config.toml
dataset = "babble in 24 made-up languages, each with its own sounds, syllables and stress or tones, from a formant synthesiser"
n_mels = 64
hop_length = 160
input = "log_mel"
win_length = 512
loss = "mse"
weight_standardization = false
upsampling = "nearest_conv"
init = "trunc_normal_002"
learning_rate = 0.0054
momentum = 0.85
orthogonalizer = "newton_schulz_5"
adamw_lr_other_params = 0.0016
ema_decay = 0.99
batch_size = 48
Rows from block 8 of a small spectrogram enhancement model, named by matrix and row number. Each number is 500 + 40 x the weight over its row's rms, rounded and kept within 0 to 999. All counts start at 0. Numbers have three digits each.
After each channel's rows are labels from the 100 clips, of 14976, where the channel reaches its highest value: "responds to" is what is common among them. Only what is clearly more common there than usual is listed. The data: babble in 24 made-up languages, each with its own sounds, syllables and stress or tones, from a formant synthesiser.
# convs0: first 3x3 conv (model.decb.0.0.convs.0.weight, 192x384x3x3, each kernel summed), inputs 231-307

convs0.168:557464414473458453505480481507457504466483482524482538458500510405487456494603542447544485460497506533522584482436501505454519561464518525451535526492522568568540521474506631484519474578518531512501514468447505544473475543496430477
responds to: voice: child-like voice; quiet level

convs0.55:495543534489484556464533507508472503521513489595478468485493562503486452467483498545490489496463441503511510482477536275594537518511487526541522521456520504479525525535602545445447524527537529559497543563563552553491469538549504386
responds to: voice: child-like voice

convs0.4:422477511630493508504531496515512392477474526434458552470468424499398510453506374510504483560585421525480510447459522479515520520485516551512484507499539426531483445560489522489544570552564505553517465565496471512481534408477507531
responds to: /ɑ/

convs0.22:470446455551480472454491481504520447552471515526493575503503566476454515418416570433497510481497453477533410476495482464531490534489501504502509490461495410484439476573494473434479483450541467501460490517496554458487589392474474470
responds to: quiet level

convs0.122:478507446541518535479505425601432543492464525510497539488480480541464434550504542528553441503508518488460553598524502549549598551510529516501488519463539531535483496618611587531447579452482523563578430453564503497490520708486495575
responds to: thin (high-pass); white noise

convs0.145:590448418529469548510477463553508475500400508466531458504456475425680485515581519494506496508534496535509428472518462562465480603453564512575538503470520519408473518542526539468502514594550455528538514485530511476519430520414434440
responds to: /ɑ/

convs0.130:547479488522499498485537577603381506464421490506515535550505591465428519495479530464570527484498490472520518502512506575523505471516506480524526527493584506462489489483529523541552481524526490504467496474507576403561627515550505503
responds to: /æ/

convs0.153:461570535516481536495522506563677416461498487502514410569511505505515518560566478526511543501579536527456487472504437568618438548478527543524437495425413481485463472568563473475512529563539462494482529562563433478488483501481538485
responds to: voice: deep voice; white noise

convs0.140:412520490523477456438484492417425543425491537507480506490484483527565515530520504538498486486490511473488494534514444391493487482497476518488493517554436473504619462580555437514489522509578624562539526520515474526513541513480534472
responds to: voice: child-like voice

convs0.82:529511554533493472503483505572508491483476553550495453510533517547565513512545629472607547541506511542542518546543535634540467512459511546492523516524494561573535490449446538332421492506527520483439526452416540532503484638441515530
responds to: white noise; thin (high-pass)

convs0.89:510445427530530492495454459597572501451500561498589533529549538636523580511517612590529560604518575542534478506463505626477459442516516526515448527558486472549575495535459516506481582507496505507487531560504514510501498560490463498
responds to: /æ/

convs0.102:561456422464503410554536491492513497507443539532498484519488512528511498500575564535511481515496509508481487468674552600510503451504505464522444497491541518496452485327590507452465494574492553483514521523512395511535394559474476446
responds to: /ɔɪ/

convs0.136:482464385444438490497451489506490502599512470410530579475476540444583485474464507480458473445510488465445479603400436558292412476449463489490463461396422468537413485615581528505474525470466460486511476514475522428516554463483555439
responds to: /ɔɪ/

convs0.58:554537486437468442525513460489431582442553454483471531501471543547520455468593474418518490473467485511466535512281554553467579548456546480507534514420425574500641505590647503552472490547442483457510470482508495510580493465475501563
responds to: rumble; pink noise

convs0.66:459532569440519503524454441414367543464580536467556494495550588596495479470494411587422519478526517464558461541653480432462488490554477488488477501595458472475455516416461546491479491444491554450479487519525412633501556420517508530
responds to: /ts/; /s/; thin (high-pass)

convs0.63:565514444444471496536539473519564496548539535513531499468522484390516526501459466547532464498464482522470554522528506530418438504457489530436462512472445545552205545437513540519541529579502514541503472519550491492475572560575501465
responds to: /x/

convs0.147:585519473509498464467521453536351450439582490514474541503482552541380474499420512542483455455490478480511563592598531412571613438502480500495484543494482515537498523481568537540455499551509536495517498506508461528528514434520436407
responds to: mains hum

convs0.84:432532558402544515467518510550526457446606505534506503478522536470616502528611579555555590546492515531507511426369534519509477515444502509521425530537446502512386527558452489493441410488504524463424493491480540523551441553540469450
responds to: white noise; thin (high-pass)

convs0.101:596544451546443437526456513515367505481453444505530428496509575519430463447399475536492490489477520472488520530456513566508509490424524481595489496428462546494567556470577526527510496507544544493543522528478471493444600425530461482
responds to: voice: deep voice; rumble

convs0.119:501521518461505477481512521541423469512398528487489458542503446466454505522424456490504510476507469466477480560501495439588509472483530506452473519460535469486585513649486400461476499456529551461454487515539466535531442450527552532
responds to: /q/

convs0.182:594539498577511591529488475565440526490491477495501517575536577503536477503554537556486419509498521537511536533472536517451541468561466499490547524492590525534524525539610481545499537570502504550505534499590492501507615552461484503
responds to: /ɔɪ/

convs0.39:500524502529502563465451470544483511462554524515497376519545616664468523518454461547520511502557530499514511580584490592590531485530503502480546534513583462438517543262445475475526460442459520494487495461515495555536538378499548461
responds to: /ʃ/

convs0.0:440463504529530496513530511556486495562493524461511587557496445521404489479432473457473495512495509459405536529455552545510499438486510490514498488566556519512545499465398593502483481437484475511519471578481481453619536484517438536
responds to: /ɑ/

convs0.45:478547545518523566482573521625571421414504493524516492455465544540498489506555607431542514517484521499476462540499510465497571474456444482517480516478407458566511452537487453491413460527523532447501544520503389548526465630497498414
responds to: white noise; thin (high-pass)

convs0.69:623508498500499524500520479596481545519510454499523543505520459401438453510534547452520486467481502539489529577511478470583489522533425486552532552502571532567512545575578495530550530522468520499492554465572481527539394621559476513
responds to: clipping

convs0.132:534514494520539515447489514634634562458410535505545624549498560431386532594501569501515476517498528548473501521456464570472520515474517526523514546467516489464462519682568543495479500575479497483525538531574474446582502557500504531
responds to: thin (high-pass); white noise

convs0.116:500446489444560536538495484548447448602413451468495459485520560467544498513499470412508557524525503552432471476529499443468470496617537581556524458619605547555413512384519547476459416565505415513486471486478462462488447453492504558
responds to: /ǃ/; /ŋ/

convs0.137:462459520514516510472525525543572479547355523510462633489504529446610519559476564434537528557516525490515421436482429596451462541479475505451466488557517497425513503528507476455454471515496482435472525475454586438420420484462428522
responds to: white noise; thin (high-pass); clipping

convs0.163:509508496512536537575474450534645529425462522498473398534465496453477516534398495408560513539511507515402472457398460405519527486560502531529515483425459508566511445461531531544524495555494410523522565495543530515455572587473502566
responds to: reverberation; white noise

convs0.167:502522492512516492499466478488479494515476503490535678540484381579403478464523512495471512472484485472467468467269529477493535556485504478489526523504461507453469500501462500493477474494506518457481473503465506457514499447498429436
responds to: rumble; pink noise

convs0.67:508514524514501521505552541506578490625463481542489504465482596511506495504550488473495492498477460499422529655563504401503492521532512485498559493422548483518527508269331468458523483475488477544476494521517454513546510559506525487
responds to: /ç/

convs0.70:486471509429527443493453484548505527525471482504541542518523488480577484569497539538502517514470532512523496470480546464485503410501515490473491521547499586548606534515405561502469453553571467481497535539499451568508404494499456549
responds to: voice: child-like voice

convs0.72:554543506491530461511506503626544494491469492521480421454421556509471476494504516473519478483459479489506540556502476321577447518482529487539474459483477414554565516545481459475486485380468432495539476535458387495537423565438570510
responds to: /ǃ/; /q/

convs0.120:509568449523532526492479504456472552486311518507515471514464496436458478534574482495494499486546530504503554383570510484600538496477480532569478490490515545487508513486528531490473534474529472456491470465479465506513534379430448526
responds to: voice: child-like voice

convs0.56:598473526547506491516504452546478556596383471475507517479466393458463474525417490510514496469487474518484534742555467500477542384516505489563542489485485458549474498533535471530544500541499517551526469499463413447549321507508507539
responds to: /x/

convs0.164:473542570525491530502511535603560453426508505482485421552490532444486513582469520486528541521541508488419431438430453444568504542551530481552495482487539548498525504432543448583601487517467479488488536514523530489570523645471502493
responds to: white noise

convs0.176:564529504547513560544514511452418524665505508513502553513526515492499499453511415459428469497482495547549558587550593462589545492466509475530489521504602494398324540504487529514552526497523489542522482570467541460538417478509570530
responds to: voice: deep voice

convs0.126:518500487562467556493543504510669576447358500507527608563552468551480515517519518576487519521496500499450525571535537450543499465500461515522594539531513512374506469512550519488573484513479522454543460492586488537486503526479481480
responds to: clipping

convs0.60:528516467546486497505502472421457545622539480538518587469523509504489518487514443539484437468430552488512524506474450581336486488489501477485446508407524520452454513487418504500462534527493581607492510505567554577562547325513520425
responds to: /aɪ/

convs0.143:497512492451482486539479472502554471508362488495499561577506438530436466513538466453439488471473471483436535493560507467499535513524504513530527567492538471478475465542518434370551471525438521364499479461540527484574450488451485422
responds to: clipping

convs0.191:550519504525485528501500458495464562561483504510484518560536558572515513469491462562532503520565478476575516502589536599480512571530480489565558565544547469409383542492627403519585518492480596572579433501560528550509494533530513485
responds to: pink noise; clipping

convs0.165:505555464600482555472475529539561442393546500516570400490543398609435497511501544501422524538535510509505516490486528416585530566449534490495496483533422550481517478540554506511506495444508559507524527565502549514515545373525483379
responds to: mains hum

convs0.1:499568508481539543523490534504472431476515527535528592532461412296478485498505416549477461494496497506525501554584548554490523489547463531478479538512591532491483521529533539414468509507426573489492454518556517487557514459497522499
responds to: reverberation

convs0.87:532466474410474410510499430499478504454559477498469390479470557498494491470441483437536485511489487471490473544419488537485465508489513480524463491492425534579434501376564530481461471511536538492537493483507511537459601614517516504
responds to: /ɲ/

convs0.134:484495508372513516500445508509483524471484522531501476522507511422502498493488403546447472505564526445550466498449481471535548469513476448510462514514546528481533514549364594452564507489565454551460461501470471520509476358525394538
responds to: pink noise; clipping

convs0.157:502528566465467520505479511543575393582542502558519341546533562552537495489475500532474572497551512475462544414512532436678551508526509526548521475501505493441420538563418470468459447452520454419467531485523454512501531522462556426
responds to: voice: deep voice

convs0.180:544462407522493429545513531586467592511413499496515513546507468475494485521562472546585469504503462544537571436523498528526531566478510473500521539517515570503400522395672541535569537615486527579533438505483537520458453551487497493
responds to: pink noise; clipping

convs0.105:577518487427523473479528432510573452500575512485421530501489519484486520510480486507531517508526522516513502516536541571589451444506514518457534511450496528476528483401478478574450404460528513582457542513580488490462507454536510445
responds to: /ǃ/

convs0.34:603537501454494472498561580644520486490465527532497656517474580511530523538569566467540510513513508472458492496542486348590549540493471495543479530441477536552444450526543461450451424465521476432540534413524418518505514599501512431
responds to: white noise

convs0.166:540503519527448528501502476537522477520565499528516567500493426478310506498477481532486474494520486501479519457436507588677498493560540478529550506497579470465429487492532467510540523427473436480499454479481422503464404423471534626
responds to: clipping

convs0.158:602474449449472461536493514533602490473688490512540392535516508547506519488532397488455520460539551484537534458483589570475481521492507490547549513506478557432468584606552472472406487499490451482496471455491355544503426464519541411
responds to: /p/

convs0.26:503501516504493501503486487520538545489602506488545436585504609506627504491569442555430487439501481532523529588421543479539490534526525522493582548508560488513480557608464458497529532502509529568484486512477471515460573337540541476
responds to: pink noise; clipping

convs0.133:405528462490451516518467509431495563453521486487568597603505490523482477488530479577534475496543499491474468450560500626485503564468478463417527451413518488425560528536411538489529495539474398521530500513479452429533576488506457445
responds to: pink noise; rumble

convs0.169:508465430587473482490462496507530481472472478466514424426523465476572479467553541476545515491555524471428467450547569517506532524520527490507481502456449572468485451561592497585557476582494583468485495515544469544470535541474479446
responds to: thin (high-pass)

convs0.177:389453501428506479497520523534431514552517494453433497427483499502468510498442533518559481554487472530474468511608500540514528563630472505552517494511479487611511557513595505494473556545481418604526542475514448491486473632540498456
responds to: pink noise; clipping

convs0.52:473451471507483477536511482507406397473467485509459465518445462492480492453524523457530449517491443465510531407520529335576599541447513454461538501467533512530428512558542535497603484499480444449528494474450504428468520524525474568
responds to: voice: deep voice; clipping

convs0.30:542540496454543498531496449505520600345509538559549420574530549578495503511523528522501533460515510489562537572606581490466469566460454441495484488492471509537508447497496465454409526541508493484469489499438426529529531564458511494
responds to: white noise

convs0.99:526518439502458480483510473479429481454516547525531521509514539552510547523473501513544539535490506485548535562561590453529572507509536475532556495504445568504582509509668491469450568634537534539541503526540532472587492476517482460
responds to: /p/

convs0.25:597506504502477506447486476556514594610652528576485543493503515506535530542580574619520478479532510467551512530667539525512481452464469478518517524425552465481529442507550486554619506512537577625538571528511424528551531634497585557
responds to: pink noise; clipping

convs0.13:491460517448475491494453512499476466457475542494506482408506470424435538476536440512506464497522478425505494408588538519447431563498465480498512503411487533490607505458438450400467469550458496440504446470548523469500486477475432476
responds to: /ǃ/

convs0.85:551488483496466517477453485461509574548685481525521439552489498450552509512371470579458541496533563469549509440407486447477545399498509486520447493424525477402361541581569460514452522539540522523523513517466610496434568402421510467
responds to: pink noise; clipping

convs0.154:421515507515541500555504491548590474376582445513499470482484534487543509481488545457460513495502566493447536378531548438590481468487486486500504502444454464581550488518553447476525478454482459443481498488507454509535483655503429430
responds to: white noise

convs0.162:584509500530494553572495508571589466469480483500486396510505540528495498490547487527504482487486498532487551454520461410519546621525496483484487531576465515547430556407568506589514508557490506523549511519545507528433477580464543561
responds to: rumble

convs0.123:534474530487620504527441486532542467488499514545522624535485491555395495537433543553492530529473502462515540566412501413585555429479506501511504495498508467428351497543397448561555559594498480459563499507489513507490522513481563463
responds to: voice: child-like voice

convs0.117:506485492405417450509494510433438542516518501536478431496485462481480489543468453545582498508477481538481496356483511525453561440463524489474437505521513531452519564519565466486495538504476545518537467497423453536463471476499450492
responds to: /ǃ/; /k˭/

convs0.135:483514507536525489440529527605500501493405523488559491482509538417360509551525572573519527490476473513514485553529432449581581474514516525586480517510528457529548547489502433511463464490451536429557508450482387513588423542495547436
responds to: clipping

convs0.76:537527546579486525434529523529522489514464451505524630511499515533592522520482632479541567501489501507512496497480484492459425537503509506559461468496468477567445560332385486511458471422533499460478523455445517500478557577479490451
responds to: /ɑ/

convs0.100:447463487440493471529477432507518497522618548479533489503542413535474524521478488589447510468586487516534499456545566566482541547512525507492535535454554579450613532503605599479529511516448585575492483489538478602543539366558498482
responds to: rumble; pink noise